Weights of a small segmentation model: patch size [2, 2], 203450 training examples.
Rows from block 9 of a small segmentation model, named by matrix and row number. Rows with one number belong to one neuron. Each number is 500 + 40 x the weight over its row's rms, rounded and kept within 0 to 999. All counts start at 0. Numbers have three digits each.
After each neuron's rows are labels from the 100 images, of 14848, where the neuron reaches its highest value: "strongest on" is what is common among them. Only what is clearly more common there than usual is listed. The data: close-ups of made-up surfaces with and without defects. In brackets: how many of the 100, against the usual share in percent.
# fc1: MLP up (model.blocks.9.mlp.fc1.weight, 1280x320), inputs 0-159
# fc2: MLP down (model.blocks.9.mlp.fc2.weight, 320x1280, transposed), outputs 0-159

fc1.664:494517497492429577511440469562501506510528466553495534519520476491500492460536478515482466502495460482528477509430469508523486473521471493494464533542563501452517498489491498538518488514456493557538470508427509548539558482545485601511518496480480505521495488479483409512445475560505537557523472492527544496480482448428469479511498472574517479515523509497570589551561440455443495371474541497426446455494486510510542542507527451529437460478464490468460525514502511516409469500486480
fc2.664:500507519491491469507518472503522522500501490465461492501460487469441480450513439502489514523481507481523494478478578489484477511481501498463508419532499503526492512330457490486465599534524414488446542496514492454493547446644532526480499514462468476516498495523479534471467463432508502430503487454523521503538514514506462483509469486513459507431504502498326512568499564541543498539520541481547475481502543459509551481482539501502469486500544486500471466500533489492464519546544500
strongest on: scratch (100 vs 11)

fc1.486:512521468560536470556446556561525484531501527508448466529580567450509446562521640493473513498458447453548523524435505525533431485493525469442449517472502475474474453472502489441490536446504520550482509478553467492513518498491515506562557535473454493454522486449471435491493572526497468458510470560584483551425514497456545479484511538505504426532504491491524493515534513430479472498496467520483479467522524541512464491546542500481510532451489545484457535482509464502507546514443465
fc2.486:552518498482494477436507490499472481474463527544495549465583482483500546465561473487503468584539522509484454476524494555467443537522475480492402526550502522571508490480561506486504485544477436445503516474462539489494515481484520446496536406493465498507479515548551513516474441609491548469475559501519515456390451506472569517516464494493529506462522467511571523480460472500492518542535516470465545486597507504526487450496510519527511556472462508551541520500513438540515542493463471
strongest on: stain (82 vs 11.2)

fc1.378:508508535483479349545516515511509468476461495509514542455508530443494511402488481504500554503528473478521365541553503532441519467513495516532476504490503488617494467459517513554528515511469487503461504476490504526482419533406483451523488506482520529492511467476506498490459514435492485547487450442460483467494514549531501444519435505487474530520498510474439534545469516481503467557496461487551510574403539522517547474454482534563546546564485520423495483504478439523439427490431514
fc2.378:489525554491519453526424528438499472520497506491428517490403521522515514384480401481504479499512524496475521490517472554439461531494529527481554491478470519468504511540549506474523465522524566513496502516522495455518479527546439552501541518489495474456483461493482481503503520489525477456502527488541518522547487470487442518527516518493465499473515518489655525504517493522451470499507466526553520487488580473528451463519518453539490519472547492443508532487498523524524492469517517
strongest on: stain (44 vs 11.2); smear (33 vs 10.8); wood (33 vs 11.3)

fc1.56:461549465483524453555407553473516485478479522563510548507549504462488561491448459465499451543472426538474457568495526569445490509521496498508448488485555486561493558485560503499517479534546502465527455478441420524444461559425468490499442514444525504539533477498540462518506578476515519512465468489479496484440512496490528442515483572483472484524460545495499544497420482509479530520544425519489483532465588493516556440501570518528443532438480580510533488488449426514488495562480546
fc2.56:479527516548523503514371552403501512483496472538487482477450509549524473500496392462509505509481479487521569473571479583508387543511520538492517502492499448380492517596492469499514426541536551525523475509500486503554568517495480513565504456495504495447501483484423479610521554491496534547508473576468538545610481495496454494491514554481484433500491498428511503473541479524478472418479480525528476530483554480519448557473536463510512561476502516506507465505561563487516472484466530
strongest on: specks (100 vs 11.2)

fc1.501:545476455561472524523503505517449521470469575360449480557488471459559500480412491486536512468519525584520470502477469582539513566468536369509477448470534507555545524530538507441556468514447469465541505512454539440505536492537571537555503516516491480542467449480477508533482535457442540505436492434484508431503511525448525593483486510494471546589461545516522538481492513522475525460542513524499550485476560462441495516479555510614479405453507507569450453503554429506477488542540493
fc2.501:554491515475463446498564537462486543528494518455483531450482467499560430562530530490423442508516540493503518555529484508514457502490452433542478502423485453502495577533437532476509482506499614544500495513393463541476539544449504525510486493459504476543490530571560544545487492559572516479534505533473518487481523461450548500563519495543474517490492507499476519543484431547440511529559519565480473473544496519554455513529559470499544516533546516534468531437532512518483543522513508
strongest on: smear (77 vs 10.8)

fc1.622:517527488506476495537455566515508546476453500508485468490564544537538523438470613455481446529476441474566512553501553565457524470506481433473493516499451599509477548510576498474460469439557557450498489485474488492477556506460464481460465551361444523483491481490497483507475623521495460516473506476454474435560528524507502492488505531555530504463586517473534517517532496442452496475511404550524444489485570559506470505492557485454439477418459564489558605472510515465469528494442506
fc2.622:487528496499456475561456514509483536482473420534469550493477558498468496553528433508531496551558505506508530482557514602490382522520483481540458562535467469466496501504421498551495464535510559491549519543467478497552600509488474498498500526495502488509513465497466480558562491507490484544496449491485501465560519550524498513516429478528496449533467467449555502526533425526457508431501529524545517501500526489500465531483562489521519552456501510575540518469498579528497472509464515
strongest on: specks (100 vs 11.2)

fc1.189:538473525470428473467512549493505541522560511500461497542559527482533500495432456513565592461526497508572457455472533530483487501476462551476555504507483483500619464437529515531447493583386516484489520455483522493526511533482533444437546563481471472461475454466557440439448477506547523541492530484518475462533488491480540452502470526483504543506509473496499490549549485494484514515440509501415441468481525496489466537442490492486463455484511550429527493552532513527492434496499550
fc2.189:550534511488428493546593476505479476533502484545523559520478562520495504494476478500445464484527560457476503527525555534550456456506506486515575575561529534504489464476481493533486531521510543493511605479517563507530585498464508447480502489508516500543501474501516507482527470490478526508500493532473473536536501539477506500473464492522492491592457494481514477526502523496550538494488528487466517510522509468519484510531506551482481456503449479486507511508474441517517523464448534
strongest on: stain (51 vs 11.2); smear (37 vs 10.8)

fc1.466:453479436468537534470377473491563487510427480482529555486453549527491566560514507501456509516481521523558471600447450512465534519571496425552553509456543463503523485415456462471505436484507449510466461460444479433522457452430500523526499453541537466552547472519468471580502510523527463494531509456616501482443503461492472514505531511500502560546486489479577523503430469530450474406448505465469469487510495505514480480505561476537510532536555507548483517527435483482482566510492504
fc2.466:479484451482492508533493529572415509472559516447437511437491528493426476542541482493594509528511503476489514497507537495486474521531482492494502467514498551566474500475403544467525505518472562548526552524567520484474467481493501464443505449523454533561521446447468467522476510547498504504500497491509462445569478530502519516551522490486527525474484442525313501478491529483435537445487493444498474520460510460476541557509482477520531492514514476565530509477534430471519518495516516
strongest on: smear (52 vs 10.8); scratch (44 vs 11)

fc1.717:430475556508465472465516498521533514529515519482464493501489543478516537524467530513605544578542503498567546523427535564502526553547430436498532509479491487487469542539480457519477560503493604468496572475522530510480517485476534489489537394448470592485485500526533605494481456493465487598506494492483513599513533516575525505499484519556520491483534543460536464503465444495475477554516521423495503500499542527455520511499498565511537571541414480448546484549503502523483453541492454
fc2.717:511534426494516543505447488491525510512477541514551575557487565440487552545493470504525533485480508506492514496466519528545442486532469538516495495491466544469527502628522513486547532495523538508520507524468447498481548500445513508487414489527477501512474505503513452500501556565536444619487472520492479478476520512453476505518498525453386510534445495457527497412470394499491510515477510505460523538506465482476476503454458491563526490476471469573529545487458524510536487466531517
strongest on: scratch (100 vs 11)

fc1.80:527532521510499512473467451525483472505529470404465470581484456459574507521401532511491492438443508519520479490494518492466529511438516416529532479490526595511530589531483449443552566529485491489537463521428524500507474485498568493521512456543380506533471476511471507489478489502494505524467462432468496440507487508525513590533499551554522522619469569477557498526498525529524464527540511494420424532423555521484509555538487496485578496480505482573457473522481486562571466509487502
fc2.80:491502542473478466458492534517503499588511542448506491520439448466560501491530519497413423485525513534503442554485488495503461515464496506517527540469511503600494507628448465487528497488548446505552535485521513474482521520526528495528584502480519538530516482578503506471536496484563521454491509503448489498463519453456540513530528492569492550503508539517463541535486505498520495460552550490533491484479512528505501521444515539539528458466498554586493483470529518535501505477524482
strongest on: scratch (67 vs 11); no defect (32 vs 11); defect: none (32 vs 11)

fc1.60:480472395515488454438504434504525536489492503522508529534475490569452488460494463497514496542491398454547499480525539523534519587517485466432457498498489504605442501491487463526524456516466472505461489537456443482485461464514506460529496589549546518502509491520476465515468524528529566538540502460426485456471502556454437452485496444513512472495536501466563528490535411546489543549472469506544534546474543485478518475451595565489496479470530498526544497542483449454386483472469507
fc2.60:580500415531513525510510526498504469477524442518512498491505469475494501491520532509510496565503528512507465478492547560393470504497467448444490464533525488427519483477499508447496476507468670483486485541477505488565520506520466525568492503501477485492510460393574505577488472474488489405461513447549543402439486517513473507507500504521491423500503502462575487514471528487447482552460514473591576491435465486513460475582510500474478516449533515547509519486513549528515496471510505
strongest on: scratch (68 vs 11); crack (32 vs 11.4)

fc1.31:467531506539525516482456450473531566493448476519546514512531546438504532496460511510501509499421444527566535530569508466489526477511575444504486460479550498558435491491429488490508505512567546519463510581441520471522513514439517425527455431557518474493478502516530460426529432463470503530529523553480427502574469457466484474531527506520524562531523544526520432558469509524538528476477523548570490470516536537498501537500539532397465495537532560514524479468484528465470577526436450
fc2.31:515546505495447446518524497512521489549547525527541544510482519526502470478515524477463469448534488484454488499516485559511428468517525517511498546528541515523455505552452495521468592501532453516511514496474528506524534479479477525519478523483541508461501488462538455478512471497525498474488523509517533504510516503501468453467439501507470473462495473511581514583532479513488571460490569488594502453561534481490481517518417489486468525559504483478515494483453438496490509474499489
strongest on: stain (95 vs 11.2)

fc1.125:459470444522487518475509487523447505512532481459493521539500480493546500500520516476508463523484536530514555487404522474526529435501450488493498497523474513509424498532440538478441525553438569467498537559518519489484513507492524500459509409542535517478563491521536576522423550498491513461555507508495488461604535490473517413508511420500515487433490532532594513517550516512491548556509446462431599532393531466503484453478499528507457437461449504567466578511571523532490402503472512
fc2.125:489504399541484523454524471500480486535553523499503504471493463519482502505467579539416427541491387513496501458446519482558573490516499526472445557499494518443468518426451485484503550472558530509504454427519554488497453470456518459506522490492549479468541546494429500552462489459441504522467509539478500479587512509449520446462516506483505440505568519523353452508481528521442485525440470505568469533510525564500549485439464488535413536532559506512486510573477476499501544459472502
strongest on: specks (100 vs 11.2)

fc1.299:512492506519516467530440486547494528536476509505475543554462505584537526520456515508434401502503470531516535475488520492512466490599524501477516520482535489543468452537482481432500503507526500501464508469412490535539496379447511424541506552466494515545557493536493459470534494530479498476448469433573479395520467539427514539472520468447450457476504486396490464510470421510523460445538487474563459452434490533530533539416538452449494455444501521469546554564437488496540576471438452
fc2.299:468481533556551499509504510485529550498470498533375531437523522596433558492452422427474546502560463549478506476514506467493511565527525413504484518506448473595517548523423477534454513500449536444512452494499487494507439480479476493537499481485507460474435479465411503462485525497458594562491441462501497472546509535530494542475474476467494477547510536513403510416556467531528486441534509407549453488470492477486508554556527530451506538514522502543510528582469526432530442545516478
strongest on: smear (74 vs 10.8); stone (32 vs 11.3); brushed metal (29 vs 11.4)

fc1.2:462489493509509381590519484469611499484477483455536456466523503533457501475498503514456511490417456498424493463565452511459508546509451542496516491506470554576487450425509539468490512489488548537442472534499512496442492427395466477514484480427486515482462439478484500486428528473482462518588494449522489493604503519523546539511492547490501547510493486468493473490507503473497457569474482510495549535393543550485524424409478489526561523556478488569505462528453534504516485510477469
fc2.2:510465527523505470521521466483523541497502509479468460443337526515489551308539474481457497524483518529486509493428490516498459525494502503524498486449541489570503518464558512497483558452516591526546509505525493476516467517498493517494505554513470527497486526440506474462473496455540503459500510497546500522474513443480515539510471519478505480493533503492492498585497519532519461516468506475546521530475498505509530473490556515517504474557525526560493503500531490501504509436546517
strongest on: stain (66 vs 11.2)

fc1.581:547504506481445496497478459496498472492523474489527486573526427485491545494393505538537431507393505520508510535512446478478510475497464494492507529514570456503449528462460430468565492469525489583485505519441507454493501437507518462506504507543532586499538471532571493524503514504443611518529512549583512534471481445525443492468464527583496476502508582520479443532514443519453527473474477561484488433532542551591466566505523521514542519518480534497483510538520507474481552479387507
fc2.581:481513520534467468481557482499491485488523545488478545495554545542508475433507580487451474450499516502521511519470493590480437507508524470560585535554549517490489469481418508495509572510536393496529508491560501520546541501476463477528491519489527503455517553523459411472506521448538543492511464513521506557469531465530472527479486515501458432485536466489588491537517454500493511479520484552528474442559581499470551496522542482462482519544484467668489511524506430453488476521514519
strongest on: scratch (92 vs 11)

fc1.613:477460507469518443523511427459534521530491501493520530493503513495538499524595491498457515552436489459529477519466533517511490520546542421499404471444425533518456494553512529443527519513513469470562520467505471482444496514456496425467476530510451558445485458482483430459518550439533506462505496531419477530481489416466453516516525545493521454545492495442402515502489470487471489458527463472536431553482562475513478530479502478438486493518486512559515532517508564456468449539580438
fc2.613:490515535550515565589564458512481503484497501486479468515425544583449531558516566466473523502490498558549481508486564525481454493542482513480598578474476500439548505456408535468451478474531503538553527513477483494499528541434492487504492465459491483477525477430489527499500528522466467565471425513499495492537508516508497491434464491500504396478531540483419524452541444479456548453510498510530529490504484489521493524538491498403525502529543516414534553501520427430443471453466537
strongest on: bright spot (75 vs 11.3); tiles (40 vs 11.3)

fc1.95:515479486483487533560458565544552512518512502469506484494513532484527580594463599486420402475450474509554546543491475526539481507444485482522465466468501461475505417486501501419485466475459511565494475460512487484519559554473481456508486479486469515478502486519451486515467605459474499459513504559502414505455476525464535458499469489480520492441414496540532506483509471450476466487439569510428525532508516523456472481567547472438437540434431500450574515493480488470476505455488502
fc2.95:569578531485510488444507461525471490518478481508516487537517562497472535527544435505522499590462548509527483491524490585483402540514499484483468488582470549475487465473581521501465520539513447485530587492570505505519567486484482445482495499529524547528535500518517539504482450543509515492497524513468531459391515486488476490503442490468552435478535497506487519499512481531579491466518513453429582495585478498523522476559470515529442517516452480382464499536521479498471479493437528
strongest on: scratch (90 vs 11)